Weights of a small contrastive image-text model.
Model: 64-pixel images, encoder arch inception, encoder norm batchnorm, encoder depths [2, 3, 4, 2], encoder widths [128, 224, 384, 672], text encoder layers 7, text encoder norm layernorm, text encoder activation gelu.
Training: 3600 steps, batches of 128.
Data: trained on small charts drawn from random numbers, 50862 training examples, 9.1 epochs.
Rows from block 6 of the image encoder of a small contrastive image-text model, named by matrix and row number. Rows with one number belong to one channel. Each number is 200 + 30 x the weight over its row's rms, rounded and kept within 0 to 999. All counts start at 0.
Before each channel's rows are labels from the 100 images, of 14976, where the channel reaches its highest value: "responds to" is what is common among them; "lies over" is the class under the peak. Only what is clearly more common there than usual is listed. The data: small charts drawn from random numbers. In brackets: how many of the 100, against the usual share in percent.
# r30: branch 2 reduce pointwise conv (encoder.blocks.6.r3.0.weight, 96x384x1x1), inputs 0-76
# b30: branch 2 3x3 conv (encoder.blocks.6.b3.0.weight, 144x96x3x3, transposed, each kernel summed), outputs 0-71

responds to: one colour (92 vs 53.4); step chart (75 vs 6.8); falling (48 vs 12.4); trend: peak in the middle (34 vs 13)
lies over: legend (27 vs 0.7)
r30.6,234,179,212,206,164,234,200,185,156,184,238,175,158,208,199,192,155,160,220,230,203,191,177,235,181,198,229,157,163,133,144,218,211,196,200,196,158,185,181,203,226,133,227,165,192,174,276,195,170,156,219,197,138,262,164,173,178,226,186,178,181,199,182,173,170,163,206,204,252,181,171,181,226,150,175,170,186
b30.6,212,209,239,185,205,264,213,199,154,203,218,171,157,199,196,193,241,215,217,223,202,195,206,194,146,163,236,194,159,228,158,243,159,196,213,206,148,164,247,233,187,222,198,184,238,173,184,240,236,230,243,160,248,173,221,205,173,202,163,185,154,232,216,182,211,170,231,155,215,198,176,205

responds to: histogram (99 vs 7); one colour (99 vs 53.4); falling (63 vs 12.4)
lies over: data marks (99 vs 21.8)
r30.47,191,185,165,177,311,244,197,193,181,202,164,186,204,237,168,239,206,194,247,219,156,156,192,199,215,236,221,152,234,210,191,217,177,196,228,213,189,224,199,180,240,210,207,291,220,214,177,255,231,207,193,177,208,204,176,232,199,243,183,233,184,135,172,147,171,214,225,193,194,188,184,257,172,245,206,208,250
b30.47,240,205,134,165,207,175,197,230,162,210,205,264,216,136,184,208,161,225,214,212,160,202,219,195,208,202,161,176,254,192,211,175,191,210,244,180,180,187,240,164,207,211,219,205,260,219,212,141,150,232,200,236,156,197,173,224,97,196,208,240,160,205,196,190,212,266,237,167,241,185,260,240

responds to: horizontal bar chart (99 vs 7)
lies over: data marks (86 vs 21.8)
r30.9,153,185,244,182,225,188,204,204,224,182,163,213,184,206,181,177,148,188,169,183,226,220,206,174,206,199,216,166,171,208,224,216,149,142,183,187,243,173,169,161,196,177,151,174,112,168,192,187,209,206,186,180,169,240,200,170,184,174,168,155,168,233,157,231,159,193,194,217,129,234,174,184,219,160,188,193,228
b30.9,102,241,190,176,199,176,255,171,222,220,199,221,187,235,199,258,262,182,142,140,240,186,221,153,240,200,209,155,169,206,227,152,193,216,202,191,255,151,215,167,204,191,176,197,210,147,161,220,198,201,195,206,213,216,179,259,164,173,201,184,239,205,241,194,170,162,219,163,217,176,209,208

responds to: one colour (92 vs 53.4); area chart (55 vs 7.1); dip in the middle (52 vs 13); kind: line chart (32 vs 7.2)
lies over: data marks (67 vs 21.8)
r30.35,207,177,153,221,243,232,236,244,186,166,231,210,209,217,198,220,221,230,225,208,216,167,202,191,184,288,191,180,193,206,237,241,155,223,232,160,229,229,250,224,255,175,245,172,152,166,243,219,240,100,171,213,171,200,239,161,220,169,188,215,221,213,182,194,171,202,167,233,155,226,176,169,232,192,221,182,217
b30.35,191,224,195,182,209,214,185,219,246,208,178,176,229,198,195,197,203,206,205,163,209,172,202,152,140,143,242,195,157,162,255,248,245,152,190,198,180,212,203,209,197,221,236,183,251,202,199,186,189,204,188,180,115,187,178,244,220,150,247,206,181,300,245,189,225,197,146,206,217,213,192,209

responds to: histogram (100 vs 7); one colour (100 vs 53.4); rising (63 vs 13.4)
lies over: data marks (95 vs 21.8)
r30.2,175,205,195,226,190,171,234,220,146,219,130,239,228,211,193,204,175,180,151,231,190,171,155,172,180,202,182,229,186,185,230,218,234,228,208,181,142,163,230,231,181,190,172,180,247,185,175,218,219,245,223,197,227,239,204,190,218,180,208,205,206,191,220,171,173,143,213,204,224,157,215,164,233,141,238,227,223
b30.2,222,190,216,157,217,181,194,266,203,233,166,192,169,172,164,182,198,204,202,211,231,203,145,198,187,156,190,182,242,173,216,225,265,178,218,186,199,227,218,249,218,182,190,173,181,224,200,166,212,177,187,210,219,200,179,156,146,198,209,269,189,186,187,217,232,234,172,199,236,161,265,178

responds to: horizontal bar chart (93 vs 7)
lies over: data marks (44 vs 21.8)
r30.86,192,167,208,151,208,169,147,128,236,187,162,127,197,207,168,226,190,160,233,162,245,196,223,159,241,191,156,172,175,172,183,175,179,187,212,234,221,219,212,208,223,191,208,173,199,184,223,228,186,191,145,123,173,228,177,187,174,174,183,194,164,177,172,235,129,292,181,230,194,173,194,127,200,195,153,192,209
b30.86,184,221,244,169,231,202,221,126,231,183,219,247,218,168,167,287,227,193,250,194,188,187,161,148,246,178,222,203,182,179,141,163,200,168,216,268,164,213,275,224,191,216,180,202,254,211,175,191,205,166,222,229,207,192,179,209,176,228,170,186,145,246,154,229,171,169,193,164,238,184,170,191

responds to: stacked bars (100 vs 7.4); items: six (30 vs 12.7)
lies over: data marks (93 vs 21.8)
r30.74,246,236,207,241,142,169,213,211,178,176,185,190,235,123,252,202,235,165,185,219,186,212,174,195,183,276,171,262,224,155,182,245,250,182,208,206,220,250,172,206,191,223,199,167,166,144,179,227,209,204,269,201,154,204,186,210,208,237,188,295,203,189,214,189,209,201,220,219,232,285,196,229,241,224,170,198,209
b30.74,149,222,234,223,198,202,153,209,250,182,268,242,174,194,195,211,228,254,212,247,171,171,195,181,121,230,207,240,205,241,200,155,236,228,230,200,204,243,213,215,186,177,186,197,192,199,168,232,211,235,169,192,142,219,158,151,209,216,167,206,199,142,249,229,169,210,180,168,154,173,232,212

responds to: stacked bars (98 vs 7.4); items: seven (41 vs 13); items: six (39 vs 12.7); rising (31 vs 13.4)
lies over: data marks (92 vs 21.8)
r30.88,208,184,157,205,227,218,206,214,194,220,210,114,168,220,169,202,260,215,148,185,162,185,172,248,207,174,138,210,195,253,230,200,169,197,251,187,169,223,219,181,206,251,154,205,159,165,161,136,225,176,209,216,212,227,164,171,194,179,225,187,170,166,171,189,209,190,212,118,163,214,245,217,199,243,244,224,217
b30.88,203,159,203,158,196,177,276,195,190,186,202,240,221,179,212,188,181,196,238,269,168,176,188,157,180,193,214,195,178,192,167,197,233,194,236,185,190,212,216,147,211,171,184,200,182,263,208,140,193,138,189,166,204,183,192,251,203,142,192,158,211,183,172,219,201,210,259,220,190,204,134,222

responds to: histogram (96 vs 7); one colour (96 vs 53.4); falling (69 vs 12.4)
lies over: data marks (99 vs 21.8)
r30.34,185,209,197,203,230,281,167,218,242,212,176,196,174,224,178,236,198,209,189,167,210,243,218,206,180,213,199,182,216,217,210,209,214,190,191,189,190,212,179,227,169,213,191,248,158,164,190,172,198,214,173,214,250,194,161,206,214,170,153,196,170,190,253,226,172,164,179,183,210,184,153,210,288,274,219,203,215
b30.34,188,253,214,132,213,177,220,156,220,212,145,211,257,187,202,249,151,213,206,200,252,191,256,197,178,190,170,221,194,227,203,210,198,209,258,222,230,198,176,162,185,169,195,154,208,191,164,232,180,222,212,164,250,190,176,177,189,163,223,238,177,227,194,200,164,234,198,200,161,190,182,259

responds to: one colour (100 vs 53.4); histogram (93 vs 7); rising (49 vs 13.4); trend: peak in the middle (30 vs 13)
lies over: data marks (94 vs 21.8)
r30.28,198,205,210,180,159,201,179,159,198,207,179,191,238,171,228,182,186,158,228,214,165,176,252,174,229,254,210,175,106,152,150,193,148,229,258,176,197,158,204,179,180,179,208,190,230,224,181,197,165,227,215,194,155,216,177,194,238,214,189,253,213,232,182,191,201,148,220,225,217,175,177,190,215,194,195,225,173
b30.28,258,209,248,164,220,226,237,209,235,203,197,222,182,211,241,158,186,163,169,242,215,202,205,202,183,173,189,218,190,203,174,250,211,267,209,223,219,169,255,152,166,215,198,198,186,227,210,238,265,164,204,219,229,221,286,147,158,201,183,134,210,162,182,179,246,191,154,201,177,176,242,144

responds to: one colour (85 vs 53.4); histogram (55 vs 7); lollipop chart (45 vs 7.2); trend: rising (31 vs 13.4)
lies over: data marks (51 vs 21.8)
r30.92,236,237,186,232,200,241,260,211,208,208,198,217,184,187,257,245,213,180,206,181,150,205,159,181,183,229,209,175,206,146,162,226,166,196,197,212,183,165,324,160,201,208,173,227,196,214,223,170,224,255,233,192,197,170,219,195,225,211,210,269,234,193,199,236,145,188,175,212,164,243,186,215,196,154,226,227,230
b30.92,258,178,187,158,224,188,171,247,220,186,158,207,196,199,244,225,213,236,176,142,204,242,154,172,167,279,147,173,182,204,203,237,207,227,209,154,172,175,205,187,180,168,174,130,194,166,211,193,202,230,211,140,270,174,223,173,214,211,280,209,226,160,242,225,198,231,168,263,220,198,160,216

responds to: stacked bars (100 vs 7.4); items: six (33 vs 12.7); items: seven (31 vs 13)
lies over: data marks (84 vs 21.8)
r30.70,151,193,250,207,207,208,144,147,222,151,219,185,190,176,251,199,158,271,207,166,200,200,181,194,220,187,206,184,202,193,194,240,174,175,290,225,209,178,220,192,225,194,168,205,176,221,188,146,180,203,171,222,166,157,200,221,196,249,210,240,202,173,215,172,152,187,210,172,176,188,162,230,156,229,234,158,224
b30.70,221,236,169,192,171,194,246,192,162,229,243,216,189,188,219,230,158,220,221,263,215,215,173,172,185,224,182,251,209,176,161,180,187,206,183,247,179,151,181,209,164,132,166,204,201,214,207,202,133,192,178,201,213,209,194,162,182,198,176,161,243,240,196,236,176,227,199,197,149,216,224,220

responds to: stacked bars (100 vs 7.4); falling (35 vs 12.4); flat (32 vs 12.7)
lies over: data marks (90 vs 21.8)
r30.69,177,178,184,241,201,206,165,165,165,225,205,172,222,224,182,196,203,172,224,215,204,285,249,188,206,205,172,153,181,184,204,186,244,219,149,179,185,162,259,221,237,217,145,161,208,175,158,236,157,203,175,166,194,246,209,232,227,186,188,189,165,199,207,189,197,160,182,178,220,216,165,232,241,235,189,196,174
b30.69,169,239,188,208,152,169,227,186,211,223,254,223,134,225,203,197,232,191,234,217,136,149,212,188,187,212,204,233,116,141,223,185,162,181,188,209,174,200,205,234,212,174,208,213,222,279,203,213,210,170,140,156,181,161,204,148,122,177,190,149,240,179,180,204,217,195,147,207,193,172,199,212

responds to: one colour (98 vs 53.4); histogram (50 vs 7); step chart (41 vs 6.8); trend: peak in the middle (34 vs 13)
lies over: data marks (58 vs 21.8)
r30.38,172,180,165,130,189,174,205,227,158,179,205,197,207,280,193,226,219,210,162,245,210,169,195,221,187,232,229,226,278,288,216,221,198,208,171,254,238,216,158,220,173,217,207,190,275,224,152,214,256,193,207,183,189,182,235,173,169,161,196,183,205,192,220,189,239,190,229,211,202,182,218,186,194,201,199,180,204
b30.38,196,225,186,183,206,174,207,164,222,216,194,217,201,210,170,193,117,246,280,212,215,166,160,217,188,187,185,146,224,166,189,114,162,203,175,278,244,238,174,248,220,220,212,174,166,163,227,202,152,203,210,159,190,285,155,209,166,178,188,203,183,204,221,165,164,248,235,181,182,210,147,156

responds to: histogram (100 vs 7); one colour (100 vs 53.4); peak in the middle (35 vs 13); trend: rising (32 vs 13.4)
lies over: data marks (100 vs 21.8)
r30.5,208,192,194,190,188,119,188,272,203,221,233,238,195,221,208,201,231,145,167,214,196,209,201,198,201,200,180,147,218,196,149,188,176,216,189,165,159,256,187,139,210,229,193,269,196,143,157,228,237,201,207,148,183,204,180,192,280,209,224,230,179,221,162,203,218,190,174,237,264,179,258,159,261,180,238,188,264
b30.5,137,159,197,191,207,197,197,192,208,224,199,215,192,201,204,194,194,220,211,224,216,150,216,213,186,165,225,183,257,207,191,179,171,223,235,167,200,147,196,232,179,177,220,149,182,178,199,194,190,155,207,204,152,184,155,195,155,193,183,240,185,228,155,214,193,158,189,174,183,186,157,121

responds to: histogram (45 vs 7); ring chart (38 vs 7)
lies over: data marks (99 vs 21.8)
r30.10,225,175,174,206,297,183,168,259,207,228,167,164,227,193,172,206,211,238,237,228,179,218,172,176,194,200,127,172,201,210,190,231,225,168,204,150,202,151,178,212,134,234,181,162,195,180,263,237,242,199,144,211,219,192,184,174,203,211,166,186,158,180,204,185,206,205,209,176,189,159,212,213,153,188,233,171,258
b30.10,200,186,174,264,211,252,184,219,222,151,170,195,203,217,180,186,173,175,177,179,230,206,226,183,202,151,193,127,190,165,163,197,201,184,182,149,160,152,199,233,184,164,221,227,232,167,184,230,181,236,180,184,196,203,185,203,223,142,141,178,203,183,204,244,213,217,169,204,230,163,186,171

responds to: histogram (100 vs 7); one colour (100 vs 53.4); peak in the middle (35 vs 13); trend: falling (29 vs 12.4)
lies over: data marks (100 vs 21.8)
r30.25,182,187,184,177,232,209,190,263,156,148,225,215,177,187,230,199,204,205,165,228,217,211,176,143,154,244,200,171,133,162,186,251,192,220,200,221,155,207,211,191,174,196,232,217,168,179,199,187,262,137,186,209,150,182,166,207,229,176,192,210,218,219,204,210,209,169,163,208,224,261,202,176,219,208,219,175,264
b30.25,252,164,206,243,207,216,147,172,181,202,176,240,159,217,168,222,162,181,246,197,176,157,186,181,192,200,172,158,211,227,149,177,228,248,240,189,165,186,203,168,195,218,209,147,241,189,197,208,158,196,217,208,133,193,160,222,185,220,175,214,234,196,214,170,182,194,212,238,271,223,172,176